config.yaml
input: "log_mel"
tokenizer: "word"
vocab_size: 93
encoder_arch: "jasper"
decoder_norm_position: "pre"
decoder_mlp_ratio: 4
optimizer: "adamw"
max_steps: 13000
batch_size: 256
decay_fraction: 0.2
Rows from block 3 of the audio encoder of a small audio captioner, named by matrix and row number. Rows with one number belong to one channel. Each number is 500 + 50 x the weight over its row's rms, rounded and kept within 0 to 999. All counts start at 0. Numbers have three digits each.
After each channel's rows are labels from the 100 clips, of 14848, where the channel reaches its highest value: "strongest on" is what is common among them; "loudest band" is the band of the loudest frequency at the time of the peak. Only what is clearly more common there than usual is listed. The data: synthesised sound scenes: up to three everyday sounds over a background.
# convs0: first width-9 conv (encoder.blocks.3.convs.0.weight, 192x192x9, each kernel summed), inputs 0-191
# convs1: second width-9 conv (encoder.blocks.3.convs.1.weight, 192x192x9, transposed, each kernel summed), outputs 0-191

convs0.125:539473511561507518504580517364506473510446550534489455525510576444492480483510407537464476518454561495548381483516465546555529477559633588494498494538533432534516413511483564525532550472379626467480503514502471450504446477545349544501525514521487479514490502467434467493488489501421532514490535474413624542405516413579524571394484547507566540520587574523440488488522500479549538535504508496456536418570506554506513440481513413491463456495538491459595500462503457460480476476560504465584453548478520512427536445552477495551400561445463476512564498535575454442436606543553483592
convs1.125:538554529462493464586500473518498486468509423535494454569516424505486461515439555505549513430491442418421518532485555504534561538541342468608572456496532446566447481562475450565475528506495495514508481530607490557512515488534434566511591534429524483465446500443506536516507484482413441519448466382526425482508630592426525492426505456544372510424576436423493501419548534481409485562457494497521536508484468526454590569532516411518554466475488546457442499448567425542521509388592492527536473431520427521487465449526478458548495361469483521518470526535440434478502518537525547502
strongest on: sawing; whoosh; thin (high-pass)
loudest band: 2000 to 4000 Hz

convs0.30:450613448577495454462496585555563557496501451534449514415464508449505545408506481447491565562520493489380568553554479548475520386494492519436473553484482521465497402520509504532582585472482556490561468511557465475518464573495580462437516518527520501464567482316454428575498469470496505477557507504501490603472415365598486501400470557497494464432488495556516501545468486589508497498442518424479527521498593518481430576501537523483478529506520513453519487538518510560477497469489475439511438499487432545486587662535540517557502426426538511443498488584470505529441617503516502473
convs1.30:598513542496460480488563508504490489570495480449436423579493492513534563553439533529517533492459582520592581565496468455512499514460488481510557446499577485499500429470396540485481488395492570574510554443569477589470568481496596485528484503495493473448558410584465530528373586525511485531486431471499304419527448557449492381351505514479470449551484525482479526424404502450482543467435439448528539473575437509462534424529529518509592511516492504521532530522446511554489487384448502514528549488402577478464540556501545510549511525469443429482497458557516451528527570501519510489
strongest on: stream; beeping
loudest band: 1000 to 2000 Hz

convs0.171:526444499539484456583558516438547596529493508549459583461488516585457493468572514556517471538464508482532366553502479539521487541517520501460517390510598515578524630528523462491478569547495463500589554546458524547508518507552463563526480512483503482564474514492556517470488494400452571535556382517584463435478562463577552505564520602480502429556518581554484547501555508546540586509500528467540501537503525594443557421452550515514491533529542512480526434438432527602507538439606502418545562616540523478443488602554499581520558544503463518491568560493486519426464467578483568408
convs1.171:404452533506525491577463451446444407423506561556426516554570526508461461556559491554444544554514540449526449582456570558480485590440510465534489565333451456521481586484461457422556454498455526505447496481441472425453504415551438479513451457497522590484575448562467517580526434547441418438406454503532492544472447563488524471536465458386438528464463488430493532540526550448497405527487535477464407475457508570443475627528512475546510469529453522459397516447474518486538459545607441484392545450491433481495486534558460502491515498461508491465479538520524510567535443592515532537
strongest on: sawing; whoosh
loudest band: 1000 to 2000 Hz

convs0.115:567397523538551512622549522444561513482512513531520404475555578489588507528576536546486462553464540578586468497524493439479507464589579424506603590456500543410477400482456517479496502496459586438504495456441487503474576538437425542492545550536483552544417460455466523556503492454471535462505476485463455546340518514578475527524418427534539502514555551492518518511589496429517549556452451635492548458524515569481532501543451552556454541572427443520527466513552536505562464461490551556528507587513536516513443457534481532559523523434561471541453491462507377431467565558547438545
convs1.115:463476499447413494614449456479497473444533452544497622446444393552424403444483511554480490472442501515477519520506549479543521457566406484511476425421542417550537479605426502558469473524401443419441414473493521535549453507542493510507522520421633459490352457415498526522533455563459514512479495528470539486424522537361554516491464574541480522472538400486497522536538516600433508553537451496523500480483536570448511537563508439429544490529485544523455503536593433527511456430560499550539487471551384508450509490483522496562543436508469472552557567472515439569452510533483502442
strongest on: clipping; text has "clipped"
loudest band: 1000 to 2000 Hz; 2000 to 4000 Hz

convs0.61:521450490487489539511498513389564509407480492508442464443516575415470416505399632521548488462437546510495416529417535432515512545493533494458552516510541445468459452504443487454506527443394514477484458449510469542368516350461552502461494488466372435542487510474519469432468488460497536585518549392409532481403523589488499504461558475557507430470506510523458420520470483434479517497582514445459460490520409510501548481488533422492507443531620531531549548483493483371524533485514512402529507505603559501444456479549416512578486441477504456579515465450481453416461507534543486490
convs1.61:524496538501503476490543480525563517500473429547408605427555522403470455555442443469574465536390505518459480456527526493456541493570565484539484501460408412464571480507472530508535552483401499527564493460456526498607469572525532439489515469506551520533483399446456465562461463570516472514513464292528510486517479388552519493484331533468477496562552480557493492481405506437483518487560518520520479605416540502484513546489528489502527471404575518566477516398517574555486557517520517555508550538440445479476490465440446436501458419472534553561431454498557420536465494437511440472
strongest on: melody; first sound: melody
loudest band: 250 to 500 Hz

convs0.4:542468412586414494455445536484506579494437461493480457503468487541483515463537457512474478542578509507415480597453450435437427421486574537504440492555501514534510386549535476440425498460526525547538529457427413509505616539521529501418391498475431491442521499378454457606632469542507582439482484501484531547624468508602583487477497530502559382518496523475566454481567434513460509466487446458512542520472467461506520512517524448536556550487479576468519507450507446548507502485569406483483629542579513497446558544509489498518433471488593534541383481550498454498458557535532467484
convs1.4:508503409424474528439615488486408434407449514591454531559527400438524441474499566583546507504482529574564486470520554465492434465463472448462499528462444426480457509457469605423492332410556523560512479481493442527530470497486505456464475462543518502478608455568483567521477466500501385516368498549586424428425411584457540471480488545463477489599403402473561485520476513516521494475497536476565516540491437505448562455506446436527534505539496490536501534436534483560453427517545545501492551504568443471557554594469510481541553528570479544487487499569418514444510474499497464477
strongest on: clipping; text has "clipped"
loudest band: 1000 to 2000 Hz

convs0.62:529426521520522503554566536382592505464471556474436449346561515453435555484497529510537533480491558584486380494517513583527448571588493388529508500517510505509440539514431430470525421502470502469550546541543394514510478470549492509455481414554401533509437460497547508438537572429481474429527490447547468468440502568477463512499538447561481412446543515488528526451475560491528510509478537511470462489522407487457426439548467530563468429521585387549522547557546482498493461519526476445410492492581477478416422445562385502465511521468524410535533433476518459425434469521568407438
convs1.62:485517553564438524620419467512440475445520565563479556614493477471425544501458481554449561501495498469469480559463501561518539527510490476545535454445458446517543609627432552492500459475378455488424459578447530426448496443489438458490453527451555511537458441518499554564484532540539546528430468552378500529452527500436547534542543617490469535476567464519415563433500554484442426493531523481483467558511471513457462558521509520520582396580507608467447615534547473516497467555502463507599547481476356459450555521537427490483559486510556432477546508460495435550535479481526518555
strongest on: melody
loudest band: 250 to 500 Hz

convs0.40:518521465459490583475506519473563483466473506411487444573546502454477431491558582526448553532534455628491549477527510444534523571492571524392418473497466506470435450462510497541555562425405502539549409474536507466477582516393462428532496550537467450531484471555476555483489413472544538505512577426519510538373505593547587437549479400570416493464489540492526476477468546461412511490543496534475528586508440535536545563543547500599538542505562576539493576512596487414544531547456542614511497451493512408477520507525546542520510524567483443505524531440539563484618527422547481572
convs1.40:450521443507514592496547598481538502527459480554518488387511533507522454557465439459502435400502557583510582444482514473543506449480541497425545643516360489451562405521437522556527498461453509534510601461507408541502400472515495483469432509528477470464465514357492454474536489485473461525624457425518575433467465453508455522515475443517543489517424484536566519488484519498555580516515489504502508515409475475569487514498469532335491509470488441523511550491514505517544602489502494612374470545509528523501519501500538501591537505512471425498464468488476524546375487420504395447
strongest on: thunder
loudest band: 4000 to 8000 Hz

convs0.103:454473535546456538437505558344503445448524578495461447450515475558356516530478552444606562553474527520535478527502525427533437443474477559491496497568518499525572528482506414502520487498456500496511504585542525439542446505478526439519450543529400490510437475513558497443482479429537486462504485435481455483478533446468507587443556425557545436469455519479508470411461514474496502479417492502555466476489537488514486469536490410518430448494525528434475529530611452467476503583549482486499518534446524548381554438551414484495449503560529324498512531502506420340495439479655434507
convs1.103:533454518450433422447452480592466544529582497540514528560464469607509489500483553572482624451483475481504512519478485474491455503535485531516515453453585557612445538578435540499501515463478472597517461529556545584551496478543495450483588544525607452499435561509478569565488520624482551516492425532538459501497523600471466580415554560498480514523522511501420481435523475565520519510465512447474501364477535534449528518500521573481556502508528551460581438503513402517560531471508527500465532461562506546436530508563396536469538525580455370471452523542549423572505488571611442385
strongest on: bird chirping
loudest band: 2000 to 4000 Hz

convs0.80:525481461494515541474492528402575526472467491517492518474451480492381452469519444501495548547506471496538428536455596494468569623535465531544525514506501456570489400500505470533532585601483554548595462531529522435613503478520510440473594560421470563447484502521518504522519438477483465515499456392533542494406513366539503430382422543549554416538498517603477456448511466558523525476565564511395426491474557571487443461477532443487503476480575479508510487497570519457510499498506517439579558538561507496455549481553493543568417463427501356472588528486502513361494506496509480560
convs1.80:495462544559533427589513426550454409504531510481494457533524489486488538573424436523488584519500573442530545518510487440521467491483459348538593467467460446546556494499477578449498500495522507475402524556536497472465487471557416549534378423487505493434442464484607445598493500542513445517399477348495409486460490541442591454409508468485392507450498448463449527451480546438412478484496562516487459513481442530438469631529444407485558395455564557458479441447559516491538442476574493491466486458483508480537520494541434469534528471408480456469510475483443534584537511534500486484
strongest on: beeping; first sound: beeping
loudest band: 1000 to 2000 Hz

convs0.187:531517468513554538546543584415544540517517531555498434477547593399454537537507487489466512541438571482480382462517444571542530530589605545434463517503594396541524459504463536505542497549442595478448493496488524452489454543545517555528524524488453455545465511465491544507522486519497584495499513508466562520433538570581553522411523501534517437515613519543385488544621526445585567546517482484497563422561435558505468471482478441491442480526461466424563505505479514518580523467546542511574459562567520533366464519557512502561443524430514561532457493550514454471495625628542501590
convs1.187:544500512488460454507460424544490488488520438504509553564498377545452460464459537515531507445397473493467509536485537484527556503546346454555472391427535440576489554554410454542525568544445500522532442528571536579569510458535558563502536492454518516439412542461548491508535475468492436555391444422478447471535654515415460507438542502549398530432586385465523531436523517499414486499501498482531571467476519558460580544545499495505586466485472533528498531491487476502449448400544493560506496429474423524455480474493471510528523317518476452565460511525534458488491524585551486495
strongest on: sawing
loudest band: 1000 to 2000 Hz; 2000 to 4000 Hz

convs0.106:427582520451479470405536514436494496481512593610581518481469458469606470501469454563505503498544455415446491447431489488549483564450400478551542465454536398444456531525468522508504361555575405501503439485560524508486430434475542553476496548461486423459476468475482547523436504507406402521462409423521378429457549516442458463461441493532516453458526439410432493451457461464488508467528504539546417528463423496455454546401479440525471542464531557513354441512453498554421542473494545487517547480486517462507445515500525453544469456373534468496405461493476542505439467479439512517
convs1.106:501456512545487458453594449488568511573458500493582543539535579491546482502520515545555488463474530437507493468555498481505509500415533472485521398565506596524507396481464481470490567471480523419530558496480519538546574589509488548546518475562557506542516412536507471489423541504497563490548505431495500587480526514588562473466451561450547550545531606535467444501440539524462624304494518647520515521513515450461487469445554607529457624420509549463556537487456514378535504465506539467497549496544533470569467444493526467482357506435502485580479552504557500544539466457489455555
strongest on: crickets
loudest band: 4000 to 8000 Hz

convs0.117:504552582529454460534552430451494558522502602519479500503498492456517564473621453528525523469544502462503508553494485438430522399496512550402600464564448504461450524455605534523402615538503448515488438379540447413533485596434621530437484543492539443450372522440429525540521504516511575532511458537506442541511470475559569398497502522492503418508506537511466576513471427543463556495461555491470552561556494440419424530488370524480581514494492506476517494568458537518549493460501474513434514489568471497450605477485597473534487537481560545439463509473559458504399578494485517474
convs1.117:446499394528535512452540508482449441451431490508415478609626507469472452632427508542525529458496470502569512515480463454443509609593526442446531561487514505540498506530518528442473397425511475568574568451529488560506497405351600483514498430550524567569444574555474512561488507553451435446492399474600487465529447511444511455399581489462430567473471524475533544484468500381495503520528550465496541526548484498427480497434471501525521519472563486491526446571537514511561466527532409484528496554474572491502477559502469421537446498441497456539429512478516401507529555444529563575
strongest on: clipping; text has "clipped"; phone ringing; meowing
loudest band: 1000 to 2000 Hz

convs0.8:457425523435509513489482473465460444533392488514513574520535497524492452464543443518529489459465482477490434456460529426506480528517494462443520437376487417491445354494566496466536500358458506512445464545624466502556498504464414489443484522472497483472521411450520468467478537466443451560470565390419518501495477426520427463460441577523423490516494484519467462470429489552553478479478504481481494412484498478451450415502555513559485493485563574569523439545527462376490571411462501436541531487500471466484571397486455489557498435473513381457578477465475568446377503473478378588
convs1.8:552537488527526428519584525451481451537449494456450437549601570522537450545448436572498501525501511545589508494551482477494514530442516427489630528555540562558462427487569501435511490492480454432490571506566571543412506445488417469491461488564483453482479379569510460551503540429541509509497528343560491487395536583473629481440550542458468522463446513482482449460465482436493564463478599546502520449508526476428507542451500529505493501469516572488574492521495401466454503473471485522499500463517645450545544438516509471527449531464593415429564510470474514484635450495458440417
strongest on: beeping; first sound: beeping
loudest band: 1000 to 2000 Hz

convs0.14:459481552481477455507607473498470478482548486545541485433602510498568449591473435539458441464492515471521521523501522457523552480497446454568516478467465450420439466467426636586517379488554551509390515488518434514453414421535438509465385530513461469432512514468391422511425504463373420540476525487537547405513477551508518592473452568525527432520505445409428468471507478442491505495471511485601459522503459499445473508431484429507436495481563582491476425423477367492488530454475509493571557449480500468518517372539497449489462493468518525438472587521466499534498441531521574574
convs1.14:494538498470471415429481514424570494580523557511543532574640511471552574413491590503554445483537495526461511451465514451503618605589495483517547502518413519543505401457524435599468553423529437453605518444511477574480558516463519519455601541593541478515499502485466491418477442458477427562472450542504503517500458560523523554457485509439556466506473494487500432534456556555523607534544442544431516484535554443464454487427590544630461580487478524509500505445516490505515475450546539527457486558576486512590434379479512399473452468426531513504475427553551486458526486537492514429
strongest on: thin (high-pass)
loudest band: 1000 to 2000 Hz

convs0.5:500553626488539489493591503534479537535486503529543530538422489519557586525539504513452480454484497471421531452583467581503564458481541544522547515508495481451511555521489654562539426503497510547507456512589483525555332566472524463515481525556577464460528459480508407548385517524483384459541533516476526473423507483507471514509505511483562500528566487404383536472419481571596511555487656508541459563583483482447447558483380524471477524506528526517529501521462524525475538489485539520539412462489518538468570478519550394478453564578440541455512578590519490574473491520538519586
convs1.5:487544529470509397468486476433473446543460547439541410603624450480578608499462515571521566508459507494598506488486499583497576599537428368459573541607515524516470488488458459492455484557537518568538518518580476541490533390492534465481513450498511504553510498554516514449502518422452426522445540567532517531487515563494509514447626523459498474524577474460461514552481441392474572545478467523498573436507513433413521471453568500591593576507549528553543533472497549424522434388529506531485537470551509491545537531480437462514490451476589516504529456475529520452625558523421521555
strongest on: thin (high-pass)
loudest band: 1000 to 2000 Hz

convs0.182:463452564467493454623455483528447443584562408445461557540512525637463609467526549535499478511513527482507434453598505525425495579452380464499380561539508490550523551426542440531582422448476494522460551552394470570503516480567615459500485514449540491503437472549608537460484470519511581460508416468476506529504549560516476436576553549545473513592443552541441485459479506477525490527587486507546506511505535525583469416472533543557577545505583492420529491399470507420478516525491497440524440558578461583533496553429463572469554533490484467493467544471465467481473540527446514463
convs1.182:483537536419506489520554546531528596537497478479506496400541487579523621566500504505424478510451490479561443426409551563441419473499569506482538467459512552540443501517444566437389527541510529476518488524427482452558494570491612422565546535565480481408445515495554465513528506503402437565424363511520543463556518456538508383488447445465441484436538532516452478517544464490503480499552530423486571478557429504521511537469455471490508516548558505443466472394336512558554567474405505402491586465509583588522486497448515540441530496506540500509444537439557440517455523553496474509
strongest on: melody
loudest band: 250 to 500 Hz

convs0.159:523520529576425441481528513487511486540545465462472503476560502519427542501542477467435383507464562540557437486569426541584527417493533473445523551498477494521559485566430431512480510468490522437489543528505496561467521481473516516367445438640496519472419504498538478507453452396489546483495503543469537499582470486519568601479507529429483596547538490473535524351450566576453511512500494480517521517522568467560499530467513505524417475550484438454525457515524433509524438569530373426568456465547452555478564461495391459464530543441463456598414579529430407478442492489639446494
convs1.159:512530501417475436456483560451492571453578377469480482561488478490471475513421511560465590456449454504499554474454398537604507492568495605480482494566566513501423403498485538516449469528469432603479491500603514495500542517504514371498537599484528413527482476486488627524511411671439579580494467581452463540503496464472420507454454568516466428602571511593507477415479445498432498536557457502572484507507541455471543516457500457514569489522471578542507470550601491544466484546506505560515455513530495560422546489521507471462547502465485486524426475510557488471478472482540431432
strongest on: melody; first sound: melody
loudest band: 250 to 500 Hz

convs0.91:484551573506464533459530543455502511513460377519411540506598500438471511519514510514448473548444503444460475493594406524675584475567548552476494550512544473492562472469491484576481456509434541519528571525546464559537464517531490481439441543617504518497472562457506615525476504533473564487474605548467511532547493481571543631487484486535502505431576486447559483499498584503559542526499462457546492505571548499504534488468606511480504525552501500394492504503493447582525444556598581539577479529467444518454553532515517557560477569439499463602447536633522606467438524457578455528
convs1.91:526537603422521478484483496510505543518512457488372497557490474542482471536515500522519540367462543468533550498493460532624521572594427551525495474543521444553439450620472485498483531561405472524469498511635616548517526472558498481491611517414469572576453486489490526551537452539435493577445537458577448487551519519445403592456515445520440478480521475547600471522482481490418479582528494452467504408479493511449518547513493468390479540497477521502567527497565434498525492417483453522444525476529459582426513554512463497540517405482432426584355478527534489547491529481499435477
strongest on: melody; howling; first sound: melody
loudest band: 250 to 500 Hz

convs0.97:496472484514466553552553513502525431595455447479524525456511521643497513514548510565495451555521442465571500429471411563510494461513467523426472473448526512456608419516346528527537440516475459551530512595444409512464452412526463540446457453438544483532541477484498419500434451490398421504523459425468419469536456496506482527407413587508427510588496561524503576449556433524463507425512528529540462536498523463469559513464558496593479451478571483546583491407439453455529514425548494475573539516496545592457544493557490516471430556374483478543539555521504500446459497588508431459
convs1.97:558533478462521425527502558510471521507446425370443427486538531647540577564460534472385539524537529405559510419489534550547489519594509525527485502517502552588388476487522500485398609470532487517486505575485500470506559541491484550490594658543443458484439470560465555457483487490470498531431505476474530546507504498458453469404537389495439515445522472501400491436506426472510457493526520439461545472497428451431507498458463476528574521540496483460459527414387438495510486467527475398427406475579546598468440444528474427483519490489428486478488480528541499508493507579502510415
strongest on: zipper
loudest band: 2000 to 4000 Hz

convs0.143:510564548551522516546505482529414518611660481522596553569529504532481549403529550456544443463521584539465538492545532546504460512496484429447500532523490361552447579464491480551392480470487506501418504409476495461553508546559467588514602500463521601436413576537514548535504474561576565485482408552464596500484559483453517539568569617499546561574425473515495534437485485486436427479590516468540460490502447533587416490429485462509484521515462529496480497468496586465498479517502397538450505439496525577502541555487457529499525475551455501437494476389470487497513456542461516576
convs1.143:519456553428455521517430507518508585533654515537488443482427497552484533580397482518407506466521448538469532484438427513474382446521571531488523537474481498493452587516467569519487538503506512484563549481489442525431480448544485397401416507442518440419448556516515522525481523537526562541574401566484500483477506481500445468531529430477458389525497581610481555432421431476559477540473449483437499498530537488556514540452521456465591485508512489531528365546510527561503592500366453513494519523469547591451495510424451516453512502573534433405427498446498430527455445472563533473
strongest on: background: none; speech
loudest band: 500 to 1000 Hz

convs0.11:429396491519475442544501507452570507505539528495424519475484476529393542473517487504523503488466496452497384457472425540511455491486474478425507443486583511532567638432494390415498516576473442505547483544431514559468530474540547529499484440518460495558439587443568538457478536270522567565516411516549466435513509514470520416547582579457481445505507565576542524503472607518508526498470502445498521555504514493521546431477545519505473486472479379458526495480406523559433536463531509433550461548460497478475506572441451576467547468481527520423456494521440559446503463530422496394
convs1.11:442490501472521492504522456440468465510510590599442599498528508516403487617563549549509517592490523489516451494460561589478396494381611492470506544366454502489478573525447619410489443521478474526413489494473509447525501487550565441544455452479533547471565510589471530502504384537445446480458437505512565515443494514511535407520452463428423566551520498486526538581490527484535412576471516457534436563491511468456474625534529490527532516520449479464453435492424569484487501551495470516386637475531482514467526532507416517445519513472478523458444586516559513530539454546451481549
strongest on: drum roll; melody
loudest band: 250 to 500 Hz

convs0.135:579479562503463514518576517486523559479442589500480536446444524449505450483541487602469423487507482444511444601493513419432501522439511499483529406475508512573448583540488496497540553480501515537563466411469497491457508470429495554423525484505482458471429550517613539462499506437424512517445478319586465442515555468539605458525567485525465439564473525527468529417501431507435635504535528578541483570521590579387510460517545477450513458455474462525538492468451514527514500493510436459387540565536501462492459463609578479512492535547433497599498468503421494426498512496597565458
convs1.135:442494515552512497541437473541374438443533539547487544677536522424425470548483502489485569578465489488502452554435540506447549483504475477548479517328398465475535560423495421529507399456478479419504499477430529443505524461487410548498460498503500549429554498539604574603530497547540503518455486397492463540504503494467549433535432486460426529433462525505481521432482499501547409515534566484454468479492542575407506576536459489599546411494485540488411495523512534554528457494576432419543422528435515449527478428584453497505482492446468476553481497516489478541584479521559509565
strongest on: thin (high-pass); whoosh
loudest band: 1000 to 2000 Hz; 2000 to 4000 Hz

convs0.58:495590448493427441438477505494472542504531412470505420497446508488526524392451488473538477591475428501403489448456425532484467450506489544430484448560421427480387509531503496500485490603549427417485460473568539481382473484482569513490441578537483436485487460475484506526511524558389531489554525507503441502428498454482513559447573512531533410376491518462465508540483479461475384463472457507478467479450448434441566566465396470561495562428570492483435523425500464489468568472526553515540494395510504406499426477448551436452472453443559509528550400441571493507452517395424490547
convs1.58:519608496488528437453555563497612565583495420466518532493512589478499408632499469445582495466495510451531519440538517490481495607523540445470468434548409568484581441565471510494511523479474510449560565426565485585572530522470533474542516466512511603583512433528487499527473563534413510504571489462553445540459511513565482550450497503535486535524471529557481431520472479471442578434482443528470498525540470457466545491450527590428477632379564519495558561520490502463607545480476515536472561564524539399483437499493515444415388473488481529568460511469498454514484487356552540498
strongest on: crickets; clipping; text has "clipped"
loudest band: 4000 to 8000 Hz

convs0.172:437524439444469475418512466491505476477497484532556442476486479506589460478426431516593527517430478483439500487408443474392441521511483484469433482482519391399393554484544498502510486515483435432414378401542439446430503430413493555434472506504461434468433479485475506525491499513466520457505485495487438445471530429506485488478539499543500391416507511477410496539482539393484431450453441523514445448434453470459551496444439451508491463369555560461464483483544488416381523411514507487450522439449542460501423436440551502520472431515560523434575440424559527505459436477406496545
convs1.172:504554495483537456454576561441646520550512395498515549470574599451505423539498507496593459477469513524533555472541512445504525539469503472458481471507386565417558380534533491526541548419521529389561575366540455565577539555496467498551521519550551540534536460501486498485478500514475527520585441438503464545470514514599518510472492529464502533520454565507493388468456517494530637406485478571477470567522507454489509558462530604499467565367493525473532550456515473477590548486511533515526492560559535446550413506487571445422366508486533529519465497489514492493485475399550513469
strongest on: crickets
loudest band: 4000 to 8000 Hz

convs0.71:405551496432449552412477487478445474554473551537466523491498382513526517437414447498535598436526390556573486471445508497551498391464401448472500531506456419529504467561517473487583424457410491516473407598446557507472496394361550502486468491470540501488498505528532567503449457503577434545511448455460497512525417532406582407481415468521487503540427451484513539529436418490497438446505523503463470470481487448523476510497505534515523488497493503499495513509438475552496487456358487443489403455522358560409464519465539494515453477542470459381465488409518498454485490474580475486
convs1.71:533485486527506545409536535489568594448470533527524481502563578545536444513540562417488460520514572497494475434528504563521373453355551497498521528448439525469487551495461512529539491516507522520554512502375482522542517614515510522490500553607482476483592569469499567509516499461531551463591537529517500513429452514539432451512518485459531475537405530531528472485472581536569573504456510444530470525392483459461484473473476645515470453403496433455527676495426414499581599525531548458498517521559562493523499513475553495459429576592504520403519546478474532429460498493565436565
strongest on: background: none
loudest band: 2000 to 4000 Hz

convs0.110:468528542409508454497579562544493535572473590511519553462501486508559535585496517482461528572424464397495549486525506540535515504521522445551506527536484540473520486425461550430476480371501435473458426527505495477540381522517477449517515536479542439473509475400533441560440432492553440419453470545545462428455467458485483478491487481505507549478437409345383485534504507537537491546372570489541474466531526517487441461435379548422450546456462563510451436494438505520490498503382513565437405462432536496564456531512498412549497510528546595482472562546474465532473442424396553511
convs1.110:524465490506504424488506465505582453643488435422450432519538611504565484511475480535545502473472512511516437528503502525499536545435500496486540487622479535429546447409503528450538576471512491500561543427434430527537578501512518500491518517572552511482514487587476500494380481531582446495520465423513464540543454486529474445451501508433504514525496537480469546545425547406519557382462438586558449550547462435442458433435543607531497487496589575479536510459428519452552488492561484427501563504484516446481572536520502500393383525344457491550506450500545597580581556480508441494
strongest on: thin (high-pass); crickets
loudest band: 4000 to 8000 Hz

convs0.24:496519582495484520527520579619538510527416450451583527511520461524525504533488565458458534564414458426478719540519396533604471542591558516475464590513514527500457442441467531470445505506512390492531440596497456461518483500595484407531487430512557480504616490452582472495493451513464468508515526504587433551491487520497526535506452506447461567473548473523512452489477550576512466522486459585496511487512482577483555551495494550525487498489449508455526539469537508405481429527478572631545530498472550514582463536521516494534437492627459509546562514553522524590597467441461562466
convs1.24:440444521518512599543510529492505537505537450508427468474427547512493489521467453463493435419446508518491580463511489424587496428449504536450533530525326529433552448521438522581572585432439497542406533508494457494500515507575445492481463546408543509427434494525484497499445494572514514449601481416542478532498532432535476521473493487507446504512404539466503561476407477431527561525493550498531473497502553496522578557552506532337478429564529555456625534541467464466519482511497482544476480476461443484448565490490427531580491479487464448549512438583512614629435553448533423417
strongest on: background: none; howling; laser zap; text has "clipped"
loudest band: 250 to 500 Hz

convs0.82:511498555494483470525535438448465504408504433516609547479502539402514450541439532543387547540449569443510449517461546483481490635473532467484518485549517511575512509451507442459445470513531478470414486444481523539392510443512510443488388543528434491549406571527527549493571447466483529473485551457505547400552516607482602557472547472543537466515458434405460433491504576370481535513571503482543470496527471479505519432475522464452449401535523419476434494466550414414467563549482515482479559495585508562554439387494457444399502466523513495496372550488508510509492462483570519572
convs1.82:494465525483467462398506541519552559527473424496561559506534540513468436482504542483508445539471532510468478473491431485487536501600493505519453474465436454432443422381398548521559539532421502568594488398579443491532539491484493460517568519553501467519559513423452494499474396568498524621535457441501486505510473486518437514431423555506559456512479517513510386493454546545502529573537488486467459495609460581530579548470489521538521512451519475603518523398494408665493469517497524507431544517476504521507447474465438439405399449531495483525461420551465469439501421459558367450
strongest on: electric buzz
loudest band: 250 to 500 Hz

convs0.18:516469505497540555547552573470542571479466570558420457493530504431496537458549456493396463531423506518531446531530552525466592514576580527606483533485508432500449504545434588595593583517385547583516530527519486430491528560528476566486543521472586526529524484437502521465491473556454537511477652477491558535375564468579566438479537542518555504516500528503478448489565492336510583539506549540532542425582534648569516528524517463450502539527441542462541504492537504524551537513520537505580522576485467539522452512555539567604470443489455511456537447421530500513481528514495538534
convs1.18:488533623479514479646466459516479483521530582518463545512479482551451531510503455496495538534414505546494522570475529431553577550501428532481469452386521390550554537599420444524557500503421468464452482491541548531571459497579549524520438499430480545491383493458475507560548520491501470492478562360525466478524577502470495548531567471465418438452535442480582472485435545512409467472508482504440428379484496629516506602586480510484534442540430548489460493457510514496453484394527392536465546419457476499510482536537444540604510419504507470532440551449438503492455479504561501507
strongest on: background: none; thin (high-pass)
loudest band: 1000 to 2000 Hz